From a checkpoint of a small image deblurring model: batches of 256, 195000 training examples.
Rows from block 3, named by matrix and row number. Each number is 50 + 10 x the weight over its row's rms, rounded and kept within 0 to 99. All counts start at 0. After the name is the row's rms in percent of the matrix's.
# conv: 3x3 conv (model.enc.1.0.conv.weight, 128x128x3x3), inputs 96-111, a 3x3 kernel for each
conv.51 094:48 45 46 46 56 49 47 48 43 50 54 46 51 47 34 41 28 32 58 60 49 50 47 51 55 55 51 40 43 40 41 51 47 35 31 29 46 49 41 44 42 33 46 39 45 54 53 56 59 56 63 58 54 64 43 42 37 42 15 48 44 40 39 64 73 59 63 40 66 53 64 40 48 49 50 43 22 31 42 26 30 38 49 31 42 36 48 38 52 42 63 53 57 60 67 59 59 50 59 55 53 55 51 49 56 51 43 54 51 54 47 51 54 64 49 59 51 60 56 53 64 47 51 57 59 56 59 53 52 53 51 42 51 49 46 37 42 46 43 37 42 42 32 41
conv.52 091:59 62 63 54 63 65 55 64 65 50 58 56 56 53 55 56 53 53 37 39 38 38 41 38 37 41 39 53 51 57 51 48 54 56 52 52 57 61 53 55 54 54 58 56 54 48 45 46 47 45 58 46 43 43 61 67 58 63 64 69 61 61 62 46 50 45 38 54 50 42 42 43 50 45 48 41 38 43 50 37 47 38 42 45 44 42 51 43 53 55 46 48 44 45 44 36 41 47 45 51 39 44 44 26 39 47 40 50 40 42 41 52 43 34 43 44 47 50 54 39 48 39 39 46 41 37 38 41 42 43 35 49 45 43 50 41 41 51 43 50 62 48 51 58
conv.53 078:66 66 56 66 57 62 65 68 59 42 50 45 46 50 42 43 37 37 49 59 62 55 58 57 55 54 58 49 43 47 46 49 51 45 52 46 48 51 50 49 38 43 49 48 53 61 63 62 61 58 61 58 63 59 31 37 32 31 37 43 33 31 46 68 66 66 68 52 67 70 60 60 33 55 40 54 32 44 58 41 45 43 63 42 50 46 49 36 28 35 71 52 67 58 68 71 58 58 62 51 58 55 53 46 61 48 42 53 52 58 49 53 56 56 46 53 55 48 51 65 55 67 68 61 55 57 49 62 56 44 35 45 50 52 43 41 46 35 45 46 38 42 38 40
conv.54 124:46 47 37 45 40 47 42 43 42 51 52 61 56 79 51 53 57 50 48 53 36 46 42 38 48 43 48 51 44 67 54 33 68 53 58 58 57 43 48 51 46 37 58 49 70 47 44 44 43 40 35 43 45 35 54 58 55 52 34 49 59 61 63 44 45 46 50 28 29 44 46 46 55 60 60 61 54 62 62 64 52 54 56 61 59 62 93 53 66 69 38 40 48 38 29 47 39 44 33 52 60 50 52 45 65 60 61 55 46 48 45 52 63 47 42 45 41 42 44 39 32 33 54 37 32 46 52 43 50 51 46 40 53 64 45 54 57 49 55 69 52 54 56 52
conv.55 085:63 63 62 59 62 60 60 60 62 56 46 52 54 44 57 42 51 49 48 46 48 37 38 50 43 49 49 60 54 57 64 48 70 71 66 64 66 58 62 55 63 57 61 61 58 40 42 43 43 40 48 40 45 48 47 46 51 54 45 57 53 52 56 45 49 34 35 43 35 38 43 38 54 61 67 48 44 51 56 68 67 42 36 39 34 22 35 49 38 43 45 38 39 48 38 58 38 48 39 51 49 60 48 38 47 48 50 53 42 41 51 43 47 51 47 41 35 44 37 38 51 40 33 48 37 42 46 38 46 37 37 41 37 34 37 44 40 41 47 33 44 48 45 57
conv.56 098:60 63 64 56 62 62 58 61 61 54 56 51 61 80 59 49 51 60 43 37 40 43 42 40 48 42 44 58 65 61 70 66 66 63 59 65 53 54 57 49 54 53 61 61 56 45 45 44 40 37 41 45 35 37 51 55 42 52 59 56 57 58 56 47 36 35 33 47 49 48 48 39 64 66 62 65 48 59 59 44 60 63 69 72 69 61 75 68 69 65 51 39 37 29 43 44 44 36 46 55 61 62 61 53 63 60 55 60 46 46 37 53 49 47 37 38 39 57 42 42 37 37 67 42 60 40 43 48 45 38 53 44 47 46 40 59 59 58 59 54 59 61 61 59
conv.57 109:42 42 39 43 44 45 47 51 56 48 47 53 45 44 32 55 51 33 57 57 48 55 52 47 53 52 65 40 37 47 40 35 50 48 40 61 42 40 29 43 46 40 37 42 36 54 53 57 55 58 54 55 61 57 55 57 57 50 52 41 55 40 39 68 77 71 66 83 68 69 78 72 46 42 47 48 34 37 54 40 52 47 43 44 54 49 55 51 61 52 55 61 65 63 84 47 58 47 63 38 43 37 39 10 48 53 37 45 49 39 52 55 39 59 55 58 64 61 55 66 60 54 54 53 34 69 59 40 58 64 51 66 63 91 60 50 53 45 47 40 41 47 47 49
conv.58 109:53 59 59 56 61 59 51 53 51 52 45 42 67 51 66 62 56 54 42 35 38 43 60 48 43 41 48 50 45 42 42 44 35 43 52 49 58 55 49 54 91 58 60 51 54 41 48 38 50 43 51 43 46 46 53 39 45 50 63 61 53 44 47 47 56 46 30 40 72 36 37 38 43 40 48 50 65 45 45 49 49 36 42 28 25 48 36 31 44 39 51 33 55 38 58 43 44 46 40 47 58 50 54 73 69 46 43 50 43 39 43 32 22 21 46 48 50 40 37 52 53 34 35 50 48 47 51 44 38 52 60 28 39 41 40 46 38 38 44 44 37 39 34 47
conv.59 102:60 66 63 53 54 62 54 60 62 61 65 54 57 64 53 60 70 50 48 53 45 51 38 39 48 44 43 60 66 50 60 64 59 55 54 64 53 50 54 51 51 51 57 58 51 43 44 45 44 42 37 48 38 40 41 45 41 49 61 46 46 49 60 42 34 43 38 45 39 41 36 38 57 65 55 60 46 53 55 39 38 56 62 50 55 68 57 60 61 53 39 51 31 43 47 39 46 35 35 52 69 66 63 51 60 56 56 54 42 37 48 45 35 58 45 49 42 52 60 34 52 57 29 49 27 51 39 46 34 44 38 35 55 44 47 58 63 62 59 63 65 58 64 56
conv.60 093:54 55 53 54 55 51 54 55 57 59 59 54 56 54 54 52 61 56 39 43 45 33 21 41 35 36 37 51 50 58 48 52 56 57 65 66 58 68 59 60 60 59 55 62 60 40 48 44 44 47 50 51 68 50 51 52 51 57 40 55 49 62 56 39 53 43 42 63 40 38 41 41 49 50 57 42 37 40 47 62 60 45 41 36 44 30 39 48 31 39 44 44 49 58 42 46 58 56 50 48 37 54 57 26 51 40 56 52 42 37 38 50 50 44 41 31 40 37 43 34 34 27 48 45 53 48 47 43 51 39 28 51 55 47 48 47 44 40 52 49 48 44 53 51
conv.61 085:66 65 63 68 73 63 62 62 62 62 57 54 59 66 51 64 62 52 50 50 50 49 45 45 47 48 46 49 46 52 55 52 57 57 54 55 59 59 62 58 72 53 56 65 62 52 57 48 50 50 54 49 52 42 43 51 48 52 35 38 52 41 40 41 43 45 40 29 44 45 37 38 59 51 47 68 36 57 51 44 62 45 37 43 45 37 51 44 46 55 44 54 39 46 54 47 42 46 37 43 45 50 48 40 55 39 37 48 46 42 53 49 34 50 48 56 52 50 55 48 57 55 61 57 58 65 45 27 50 36 29 40 32 33 34 41 45 42 39 27 38 53 37 52
conv.62 093:49 39 42 43 69 45 47 45 42 40 36 40 51 25 39 34 46 37 55 49 47 52 39 55 60 52 49 41 42 45 37 53 39 46 38 38 39 53 52 37 31 39 43 54 51 54 55 58 61 60 63 54 61 60 44 37 37 40 18 35 40 33 37 70 87 63 50 56 67 56 38 49 46 29 41 31 58 45 49 35 43 37 48 38 40 37 40 43 35 38 49 35 42 55 48 57 58 48 52 49 56 51 35 43 43 49 51 44 48 49 45 47 51 51 51 57 51 58 52 40 42 60 48 60 74 53 54 47 56 44 21 41 57 61 49 43 39 41 46 45 38 39 41 43
conv.63 089:53 41 45 46 45 42 45 45 50 46 50 56 51 49 43 44 46 47 45 49 49 45 47 47 51 52 56 45 46 40 42 49 44 41 46 31 33 36 43 42 39 33 38 44 45 56 53 52 50 55 52 52 50 55 58 51 61 57 46 42 55 51 58 69 66 71 92 81 80 85 89 82 34 33 43 41 40 49 35 60 41 46 50 53 39 46 41 43 50 47 66 60 53 63 59 58 60 64 60 49 33 49 33 41 40 31 31 31 47 55 57 41 45 52 47 53 48 56 54 50 53 50 55 62 62 50 50 65 71 59 73 57 63 78 71 49 51 47 47 45 46 47 46 46
conv.64 088:60 58 62 59 64 64 57 65 61 51 63 58 60 58 54 57 59 57 42 47 40 42 43 43 40 38 43 54 44 52 56 51 50 58 60 61 61 56 57 63 64 57 62 43 49 52 50 44 47 42 43 44 47 39 51 62 59 57 63 57 54 67 52 47 42 42 49 78 61 43 39 41 53 70 50 47 14 52 58 38 55 65 65 66 62 52 51 64 41 75 39 36 46 44 41 39 46 45 42 54 57 54 60 37 45 45 32 52 50 44 43 41 36 43 41 44 45 42 55 38 40 29 38 47 50 44 48 55 41 47 41 41 49 35 46 53 47 50 60 56 56 64 58 53
conv.65 096:46 48 50 42 47 44 49 52 50 45 52 47 51 58 48 52 55 47 38 47 49 46 40 55 42 33 54 62 50 46 73 43 45 68 52 44 39 53 45 41 79 51 27 49 49 50 49 52 36 47 48 45 39 56 40 40 43 37 42 53 35 31 50 58 63 63 48 99 59 46 53 61 62 54 56 51 74 39 42 32 39 62 59 57 61 71 52 62 39 52 61 62 71 51 38 63 59 56 73 59 58 54 54 37 56 55 64 56 60 49 60 71 40 55 63 49 63 49 57 54 45 34 52 60 56 54 53 46 48 59 58 50 45 29 48 63 57 62 68 50 75 70 40 71
conv.66 098:54 53 58 48 58 62 49 65 61 62 69 64 71 64 58 54 45 64 34 40 35 31 40 27 34 25 37 64 46 50 53 62 55 53 55 59 55 69 48 55 64 50 57 47 35 43 45 48 45 43 46 49 53 46 52 53 53 55 59 57 50 57 62 53 62 68 39 73 60 53 70 54 40 36 43 38 40 41 54 45 49 48 47 52 54 51 52 55 50 48 41 39 48 44 36 36 48 43 51 46 47 50 50 47 49 53 57 52 44 40 42 44 32 40 37 31 42 38 63 49 36 10 43 29 26 36 56 61 41 47 52 48 53 40 47 45 40 49 45 48 44 54 63 48
conv.67 084:57 54 60 55 48 51 51 49 52 46 56 46 52 63 59 62 44 38 54 60 48 44 54 47 68 57 55 56 45 64 62 76 53 57 48 62 63 54 63 48 52 59 61 46 59 51 50 47 50 54 51 52 54 44 44 42 41 56 38 44 39 53 35 46 34 39 56 47 36 44 59 42 45 56 50 48 62 51 64 22 50 42 47 47 44 41 47 43 44 51 41 41 38 52 59 44 45 61 42 48 53 53 53 53 57 47 34 57 45 52 44 50 45 47 46 30 55 39 50 36 49 47 43 35 48 43 38 43 45 31 44 42 42 30 38 54 48 52 45 53 51 54 52 48
conv.68 105:40 50 40 41 38 36 43 37 40 60 54 63 66 46 63 61 49 52 53 36 51 44 40 45 54 51 50 60 37 63 52 12 59 52 49 66 55 69 64 51 67 59 54 61 58 33 37 33 34 45 36 35 39 39 58 46 55 59 59 49 55 47 59 29 53 36 37 32 35 36 46 36 51 57 56 45 35 55 52 56 61 46 30 50 44 08 47 48 40 49 29 35 34 38 37 30 36 30 31 46 55 49 43 40 41 43 43 44 54 34 52 53 40 52 51 50 52 50 24 55 50 36 47 35 49 42 47 38 47 33 24 43 43 44 41 45 36 47 42 31 43 43 34 47
conv.69 087:45 48 48 43 37 47 50 49 52 45 47 43 54 54 52 50 49 54 50 52 55 45 55 57 51 50 58 46 40 50 45 32 62 53 44 47 37 32 35 35 22 34 38 45 27 51 50 54 57 65 56 54 53 58 44 47 46 52 37 41 44 43 53 59 61 69 59 50 49 54 64 64 48 36 43 38 68 45 51 40 53 62 44 52 64 38 42 56 59 46 47 58 59 54 59 60 60 61 72 55 41 36 61 53 44 63 46 46 66 54 67 65 57 52 54 57 52 53 61 66 53 52 59 55 55 64 59 43 61 57 51 62 67 60 58 50 41 42 48 38 48 43 52 47
conv.70 095:39 39 45 44 42 50 45 35 43 47 46 46 45 44 63 47 48 62 42 36 58 46 50 49 42 50 47 47 49 47 48 53 52 43 50 41 38 48 46 41 46 29 42 40 41 57 66 56 53 40 57 56 37 52 44 45 50 49 47 56 45 57 65 49 52 54 52 58 67 61 60 51 47 47 51 48 49 70 48 43 43 54 60 62 51 58 55 54 38 39 51 47 48 44 05 80 51 81 41 58 45 51 67 96 34 58 55 46 62 60 55 59 62 53 56 46 44 61 57 54 64 43 55 60 67 36 54 74 54 56 75 53 60 33 56 46 41 55 51 56 58 53 47 45
conv.71 125:69 70 67 69 73 67 65 69 68 57 59 54 63 55 50 51 63 55 48 46 44 46 37 46 48 44 48 55 54 57 61 45 58 62 55 52 59 54 51 58 80 57 59 59 57 45 43 52 41 58 53 42 39 49 64 61 62 59 69 69 61 66 60 49 58 51 43 86 51 52 51 58 57 58 59 58 62 50 61 52 59 63 63 72 61 69 56 71 61 78 47 53 51 44 43 48 47 38 55 55 53 56 54 55 55 55 57 54 45 41 47 39 41 45 52 43 47 41 44 38 43 10 50 36 58 47 36 41 40 46 67 46 46 39 42 58 56 64 57 55 71 56 50 59
conv.72 100:59 56 55 54 65 62 59 54 65 57 63 60 65 37 53 63 58 56 47 44 43 46 36 49 43 38 38 60 46 58 59 61 42 51 38 39 59 64 62 56 71 56 58 23 59 44 40 41 44 45 52 45 51 49 52 46 46 53 31 39 49 60 52 60 63 64 55 91 75 59 36 39 53 57 59 45 63 71 53 19 33 43 41 46 38 37 49 44 39 47 45 36 37 44 30 49 42 47 47 58 47 57 45 65 46 45 49 47 42 39 39 43 45 55 43 51 54 42 36 36 48 17 53 40 80 34 47 50 51 41 53 35 47 33 51 52 46 52 49 44 44 48 46 51
conv.73 106:52 46 45 42 34 44 44 43 43 63 58 51 65 58 56 66 56 60 52 50 44 52 38 41 47 45 51 46 37 50 43 59 62 50 57 60 52 61 54 49 71 56 53 52 54 31 32 35 38 48 43 38 40 39 45 57 52 52 20 58 51 38 54 39 49 39 40 18 46 38 50 47 61 38 53 50 38 51 51 53 62 36 37 33 33 52 40 41 44 38 40 35 33 35 38 34 35 32 30 52 40 44 43 55 65 47 49 55 38 33 38 42 49 43 44 44 33 45 52 36 36 50 58 44 32 39 40 28 41 32 20 38 42 31 33 39 35 47 40 34 32 44 49 43
conv.74 090:53 56 52 51 62 61 49 50 51 48 50 45 50 44 50 47 43 47 54 55 52 50 52 55 51 60 52 56 61 52 45 72 67 61 54 59 51 56 51 48 49 54 48 51 59 42 45 41 47 49 47 47 50 45 35 32 44 38 24 39 30 39 36 36 40 37 34 25 24 30 39 23 62 53 60 58 35 59 51 54 59 55 40 56 46 45 46 51 43 47 35 37 37 37 49 51 35 40 33 53 50 60 48 40 60 56 44 55 59 50 52 59 40 50 58 54 54 61 51 60 55 60 61 51 46 53 32 14 29 21 20 35 29 20 31 41 34 42 44 30 33 41 39 49
conv.75 113:57 57 57 59 57 59 54 65 52 48 53 48 50 55 36 48 46 50 47 50 46 42 27 47 48 37 53 48 46 56 53 45 42 50 66 52 56 51 54 61 81 42 53 63 68 48 51 49 46 65 58 48 49 47 43 47 38 40 42 51 50 36 48 42 46 47 38 40 60 38 37 36 46 48 54 55 37 81 45 54 54 43 47 42 43 74 20 39 36 35 45 42 43 43 65 39 38 52 38 51 43 57 49 74 56 50 59 52 45 54 45 36 34 63 43 53 43 52 49 51 45 47 13 44 50 53 45 40 42 46 53 27 40 33 48 38 41 48 39 52 58 46 45 46
conv.76 082:55 55 54 47 50 50 48 51 48 47 43 54 52 59 57 45 59 46 52 41 39 34 29 35 43 43 36 57 51 49 53 62 60 60 56 56 64 75 56 62 56 70 58 63 58 38 39 40 47 48 46 45 50 48 53 58 53 52 45 51 43 53 50 47 67 43 58 35 41 37 31 44 53 49 59 44 49 32 62 53 53 53 53 61 49 41 55 61 57 60 48 45 46 42 47 47 49 53 52 56 55 59 45 69 59 53 53 61 41 22 40 39 39 54 45 47 45 36 47 44 48 19 30 31 41 43 49 39 49 41 42 48 40 41 41 57 67 62 67 55 60 56 58 58
conv.77 119:46 39 43 46 44 43 43 41 46 40 36 53 37 45 48 48 38 43 62 50 50 51 50 39 52 45 50 46 15 42 47 46 47 49 43 52 38 48 45 28 41 41 37 47 44 47 51 47 48 50 52 43 53 54 55 38 46 53 21 49 46 40 50 66 70 54 67 56 44 54 60 55 58 52 57 40 58 37 57 53 53 48 49 47 51 42 45 44 35 48 47 48 55 66 48 51 57 55 57 52 44 50 29 56 51 54 48 50 36 32 52 61 56 47 55 48 51 61 51 53 49 50 57 47 58 48 67 43 69 51 17 62 53 53 56 42 33 50 40 28 45 49 40 53
conv.78 101:59 57 57 61 67 54 57 62 63 48 45 47 61 55 48 56 36 49 49 45 53 37 46 44 52 53 54 63 59 66 61 55 55 62 53 69 46 55 50 50 68 60 58 59 43 43 49 41 44 49 50 40 47 45 49 49 55 46 51 54 46 48 44 35 44 38 45 55 40 40 40 43 64 48 66 61 17 48 70 58 68 58 47 57 47 36 52 53 54 79 46 42 39 37 46 44 32 38 42 57 52 59 63 33 45 58 43 56 58 50 55 52 43 45 55 50 62 54 44 51 38 47 56 44 59 39 42 47 41 33 57 45 56 33 45 51 41 48 52 40 54 62 49 61
conv.79 102:51 56 53 57 61 53 54 55 54 58 63 55 65 68 52 62 56 56 41 42 52 30 41 50 45 42 44 51 46 47 56 39 53 51 59 56 53 59 59 50 72 62 59 57 57 45 45 47 47 52 45 47 50 45 62 66 67 63 75 66 62 60 64 47 64 56 65 81 57 45 56 41 45 45 57 52 32 43 63 49 67 64 61 71 75 56 60 74 74 70 38 34 44 36 50 48 48 44 46 49 49 47 49 48 54 57 51 55 44 36 42 48 45 51 41 36 43 34 41 42 19 00 44 33 58 34 44 49 39 37 52 46 59 56 49 52 47 57 57 47 57 69 61 63
conv.80 118:57 51 52 59 58 62 56 55 54 52 62 41 48 60 48 46 39 51 48 45 40 42 41 59 53 46 54 57 37 54 44 60 39 49 49 43 47 48 39 34 71 50 40 44 43 47 63 49 57 44 53 54 56 52 34 47 40 52 29 47 47 43 45 57 64 59 55 42 60 52 47 49 52 46 44 39 77 48 50 44 53 47 38 40 50 33 42 46 36 43 52 28 48 51 02 64 55 54 57 49 54 52 53 60 47 53 59 49 53 60 49 49 46 50 52 51 50 39 28 47 65 26 59 61 46 57 56 45 53 60 49 64 51 37 48 50 30 49 46 48 52 50 52 47
conv.81 098:51 56 58 52 54 59 52 57 56 56 60 57 48 54 56 53 44 62 44 35 36 42 38 24 42 42 43 61 46 51 59 56 43 60 56 54 52 60 54 59 58 52 54 63 61 46 49 44 48 51 45 44 45 40 64 61 63 67 63 59 68 71 71 47 53 41 52 36 58 51 69 51 52 44 50 47 32 62 54 43 54 60 56 58 59 38 68 67 61 66 46 47 46 46 51 38 49 44 43 55 58 58 59 51 49 56 41 53 49 44 47 43 20 32 47 29 35 45 42 53 43 35 41 42 41 44 40 47 43 38 39 38 42 47 47 59 54 56 62 60 58 60 58 61
conv.82 100:41 49 38 48 47 37 33 44 41 55 38 42 41 61 44 40 40 43 59 59 49 58 33 55 51 63 55 55 40 50 45 66 39 44 41 53 37 40 38 55 36 40 40 34 45 47 45 56 45 56 55 57 54 51 57 52 54 80 51 45 53 61 51 48 54 59 77 68 44 56 59 60 39 59 45 48 19 36 50 41 45 54 62 51 34 53 49 50 42 42 52 58 49 65 58 40 51 62 61 56 50 51 45 43 40 44 46 42 58 57 54 51 59 44 60 66 63 62 66 51 60 34 56 68 53 57 52 67 63 50 63 59 65 66 60 50 47 46 54 50 43 47 52 49
conv.83 091:43 43 45 37 39 41 42 38 46 35 60 46 60 52 38 47 55 42 55 51 44 45 54 49 50 49 50 66 63 60 55 45 69 56 63 67 53 52 62 71 67 52 62 44 58 43 43 48 43 33 58 36 47 42 39 34 46 24 40 41 38 29 37 42 40 43 28 70 66 37 36 52 55 63 55 56 31 60 50 66 55 49 48 57 44 49 37 55 49 52 54 48 39 33 26 58 46 46 37 58 51 61 65 43 57 59 57 52 51 56 47 66 49 58 55 50 58 49 40 42 42 48 45 53 48 48 38 33 38 43 37 43 45 44 36 53 57 63 63 68 65 62 57 56
conv.84 119:43 47 49 46 44 50 45 47 51 50 44 46 53 53 51 56 53 57 55 60 46 50 63 64 52 50 55 33 30 49 39 26 30 46 51 56 56 53 49 62 68 64 55 59 58 44 39 41 42 56 42 39 43 38 55 48 45 52 60 49 54 57 50 35 42 42 34 43 50 37 36 43 42 48 45 37 24 54 54 53 58 37 35 37 36 33 25 41 40 44 33 24 34 34 35 28 31 35 26 42 44 44 35 21 25 43 38 48 56 43 50 52 27 60 49 47 46 53 54 51 42 53 43 43 48 55 41 44 41 35 41 28 46 52 41 44 41 39 44 31 40 42 36 50
conv.85 075:56 54 53 53 51 51 51 53 55 49 54 56 43 63 61 62 59 60 53 58 68 63 53 58 66 64 70 65 62 59 67 65 65 64 62 52 52 52 56 52 63 63 56 61 69 47 49 46 44 46 44 49 46 49 34 39 53 47 41 50 44 46 50 43 33 37 40 50 30 48 38 44 57 40 53 60 59 66 70 64 57 45 43 51 53 41 51 54 49 50 44 46 46 47 35 36 47 38 41 47 58 54 59 45 54 37 59 49 43 51 47 45 39 40 47 45 46 40 39 44 47 30 48 42 36 53 42 33 27 34 36 31 46 36 35 47 47 51 51 53 54 50 51 51
conv.86 104:50 50 51 46 51 50 46 45 48 48 45 55 57 57 53 58 54 60 49 51 54 50 58 52 54 63 61 59 64 59 62 61 61 64 54 63 48 46 39 45 57 38 52 40 47 51 48 52 47 50 56 44 41 47 39 32 34 48 39 26 40 48 46 45 43 50 50 44 56 49 53 54 58 57 58 59 49 51 56 50 46 46 40 47 50 41 59 53 56 52 57 57 49 57 40 60 44 45 52 59 51 55 60 51 44 58 54 53 51 54 47 51 43 61 48 46 52 58 56 51 53 53 58 52 61 49 49 54 45 57 57 58 58 50 47 53 54 55 55 48 55 54 55 56
conv.87 080:45 42 48 45 54 47 45 40 44 37 42 32 37 37 33 43 42 43 53 51 54 47 48 61 48 49 45 47 46 41 46 46 44 43 44 38 38 48 35 40 55 15 38 28 48 50 55 52 55 49 59 56 47 58 31 27 35 34 20 32 35 44 43 55 39 56 46 48 52 53 66 43 45 33 47 45 33 63 51 60 41 58 47 54 56 51 58 55 54 52 50 55 45 50 47 64 57 48 45 57 52 50 64 52 53 56 66 56 57 59 54 53 64 58 51 55 63 60 66 52 58 52 48 54 58 75 56 30 44 48 66 45 42 44 43 46 35 58 50 35 46 44 67 28
conv.88 103:46 48 51 47 53 53 52 64 56 57 53 57 60 47 53 53 45 69 46 38 40 37 33 27 42 39 41 43 46 55 41 44 44 37 47 38 56 62 50 51 51 56 56 67 62 38 42 42 44 49 54 37 50 49 48 39 52 46 41 47 55 56 61 58 44 56 43 66 56 47 49 75 50 47 64 45 43 49 45 72 41 40 31 37 37 36 30 42 50 18 42 42 46 48 34 42 49 27 43 48 45 49 44 41 48 44 50 37 48 41 38 47 46 42 41 29 31 43 40 33 43 27 43 44 06 36 57 41 50 39 50 49 44 57 35 41 39 44 39 34 41 40 39 41
conv.89 097:51 59 48 59 71 54 55 58 54 49 66 48 54 91 59 41 41 41 50 56 49 53 53 48 53 31 51 52 37 45 58 74 36 40 46 39 46 52 51 47 67 48 43 49 49 55 50 53 55 48 53 61 64 56 43 36 40 49 44 34 44 42 38 58 62 60 60 49 55 49 52 38 47 48 49 48 11 46 45 27 49 50 51 47 46 60 45 45 35 43 61 41 53 58 83 52 52 53 53 53 44 58 57 40 52 49 43 47 52 59 54 55 51 57 56 64 60 46 56 47 50 48 55 60 52 53 59 53 60 51 90 49 59 44 47 46 41 49 44 37 48 43 51 50
conv.90 100:58 63 55 64 70 55 62 57 53 55 55 56 72 50 53 51 58 50 50 35 47 53 38 49 43 34 46 59 58 61 58 44 62 48 34 58 61 66 64 58 56 64 57 63 56 40 43 40 45 51 45 36 52 43 50 39 45 47 17 47 51 58 42 47 56 49 50 77 47 37 36 40 61 60 54 40 87 41 50 35 56 47 42 45 26 49 55 43 36 53 46 40 43 51 48 46 48 44 49 57 59 57 49 26 50 44 51 52 40 37 45 36 54 46 57 43 54 43 47 38 60 29 48 48 46 51 45 53 48 40 17 45 38 42 48 47 41 43 41 50 45 39 47 45
conv.91 086:54 47 50 49 55 50 53 51 50 42 49 41 48 46 30 30 27 31 58 61 62 66 59 55 65 65 60 40 37 45 31 57 49 46 51 49 30 51 32 40 37 40 42 33 48 57 65 64 56 63 69 57 66 63 31 25 32 43 30 28 38 38 37 59 42 56 44 44 36 47 57 38 52 49 55 45 27 50 47 39 43 44 47 47 41 55 51 48 50 43 51 45 51 53 44 45 51 62 53 64 58 53 52 53 66 53 57 61 60 74 58 73 75 68 63 67 78 59 71 58 70 61 76 71 69 70 57 55 59 49 59 57 55 54 62 43 40 44 46 39 43 44 45 41
conv.92 091:48 50 54 50 53 47 53 49 49 53 57 49 60 35 51 55 59 53 44 43 54 37 56 27 40 50 46 32 60 58 53 31 60 43 46 63 58 66 54 64 66 58 60 77 58 40 48 47 48 56 45 40 40 41 45 37 48 34 41 44 46 30 49 49 44 48 32 53 30 31 32 40 59 39 60 43 62 45 38 51 52 43 40 46 50 51 41 33 45 52 39 46 31 29 32 38 33 30 31 63 53 49 55 60 48 53 53 57 49 39 50 40 38 53 42 43 46 42 33 42 42 34 46 38 36 39 36 23 29 41 25 40 36 38 45 39 44 51 38 43 41 42 33 48
conv.93 099:52 54 52 54 68 55 52 53 47 45 44 38 42 32 41 33 27 39 49 57 49 47 59 45 45 63 54 41 58 40 47 35 44 47 39 29 36 42 41 34 40 32 33 38 39 53 54 54 47 51 69 50 41 56 34 42 37 19 40 38 37 41 42 53 66 52 54 80 73 57 44 51 51 43 46 24 28 47 40 45 37 47 47 49 41 48 42 43 46 42 60 54 43 37 66 64 54 41 51 54 57 58 59 38 42 52 69 52 50 53 55 49 62 52 59 65 63 66 52 62 64 95 58 58 89 53 60 67 54 48 61 47 45 37 57 34 38 41 40 44 53 43 24 42
conv.94 117:40 41 44 42 47 38 43 49 43 47 47 46 55 52 37 41 26 41 61 61 53 64 70 51 64 69 66 43 43 45 37 24 46 44 30 54 42 38 44 46 56 42 44 59 46 53 51 51 56 56 46 60 49 52 58 53 57 43 79 53 49 52 48 54 50 55 42 88 55 61 56 56 49 52 48 53 54 44 45 22 55 52 48 51 47 50 50 53 62 47 54 56 51 55 56 54 48 55 65 41 38 41 45 67 43 56 61 50 58 55 55 60 50 60 55 43 51 52 45 50 57 40 40 46 56 48 56 56 64 63 70 67 65 30 67 47 48 45 44 34 45 46 47 47
conv.95 111:44 37 52 47 49 52 45 46 41 46 45 55 47 49 56 48 38 49 63 59 81 54 49 43 60 61 60 54 53 58 45 48 45 47 40 42 36 56 36 40 32 26 33 36 29 53 46 55 61 58 53 54 60 63 51 43 43 53 60 49 58 52 62 60 40 49 60 54 40 61 61 62 54 50 66 45 35 31 53 51 51 54 54 72 50 31 52 52 45 43 52 57 61 56 55 68 61 62 57 54 43 45 46 65 43 57 44 48 65 62 49 56 74 54 61 58 61 61 46 61 56 73 39 57 54 51 61 61 55 54 31 80 63 54 61 55 51 41 43 55 50 48 44 53
conv.96 082:47 39 41 42 29 46 47 48 45 42 37 45 21 44 46 34 40 44 57 47 55 60 43 59 49 60 51 37 49 36 39 47 53 44 44 44 35 38 50 31 39 32 39 39 39 60 61 54 59 45 50 57 51 61 56 45 44 55 33 37 44 45 48 54 50 64 79 50 62 58 57 59 45 51 45 41 47 46 46 63 52 41 61 46 45 41 70 53 45 32 62 50 49 52 33 68 60 58 59 43 45 45 48 46 42 44 67 46 51 56 59 52 69 43 54 52 55 54 43 62 46 82 70 60 53 44 52 57 54 51 56 40 48 48 46 51 46 55 55 53 29 47 37 49
conv.97 092:54 47 48 46 51 48 52 50 49 58 54 52 58 50 59 54 51 52 46 47 48 48 36 45 44 53 45 58 59 55 54 89 58 59 55 55 69 66 64 49 50 52 60 56 61 35 37 36 35 32 44 46 39 43 61 56 58 61 44 56 51 62 60 32 37 34 54 36 30 44 60 28 54 40 48 55 44 59 60 57 50 52 48 47 59 68 51 48 56 54 44 42 42 42 60 54 47 69 46 48 52 56 53 71 53 51 49 50 37 37 34 46 28 44 35 41 40 34 43 43 40 54 56 41 59 52 44 45 42 42 49 45 39 44 45 56 45 47 57 48 45 50 41 43
conv.98 102:45 44 40 40 34 37 40 42 46 47 40 41 49 53 41 44 17 46 63 59 47 63 82 38 56 53 61 51 44 42 48 60 33 38 48 33 43 42 36 47 51 44 44 41 39 50 51 47 47 47 48 57 51 55 51 41 48 46 42 51 52 51 64 49 54 50 61 48 64 59 58 63 50 53 52 48 46 39 53 33 39 51 48 52 55 58 69 52 55 57 55 54 49 56 47 37 52 39 57 53 57 48 49 76 39 59 46 46 53 60 60 52 58 55 56 51 54 55 60 50 58 62 77 57 40 62 52 49 41 55 70 34 51 66 40 47 47 45 45 44 50 44 48 49
conv.99 107:49 45 52 46 42 54 46 43 43 61 59 55 49 68 71 47 54 54 41 57 48 40 42 45 48 39 40 57 52 43 52 70 27 45 44 39 49 67 70 39 41 55 48 33 45 62 42 41 61 29 37 63 47 48 57 53 41 48 74 46 43 38 36 43 60 57 50 58 69 49 35 45 47 61 61 45 45 68 49 53 53 45 50 55 47 51 65 46 53 50 64 37 44 63 34 52 62 60 51 43 44 43 52 51 36 44 43 52 46 48 34 54 33 32 56 67 60 44 31 46 48 68 33 59 64 59 61 85 54 55 77 56 52 58 57 49 50 50 51 58 52 47 48 48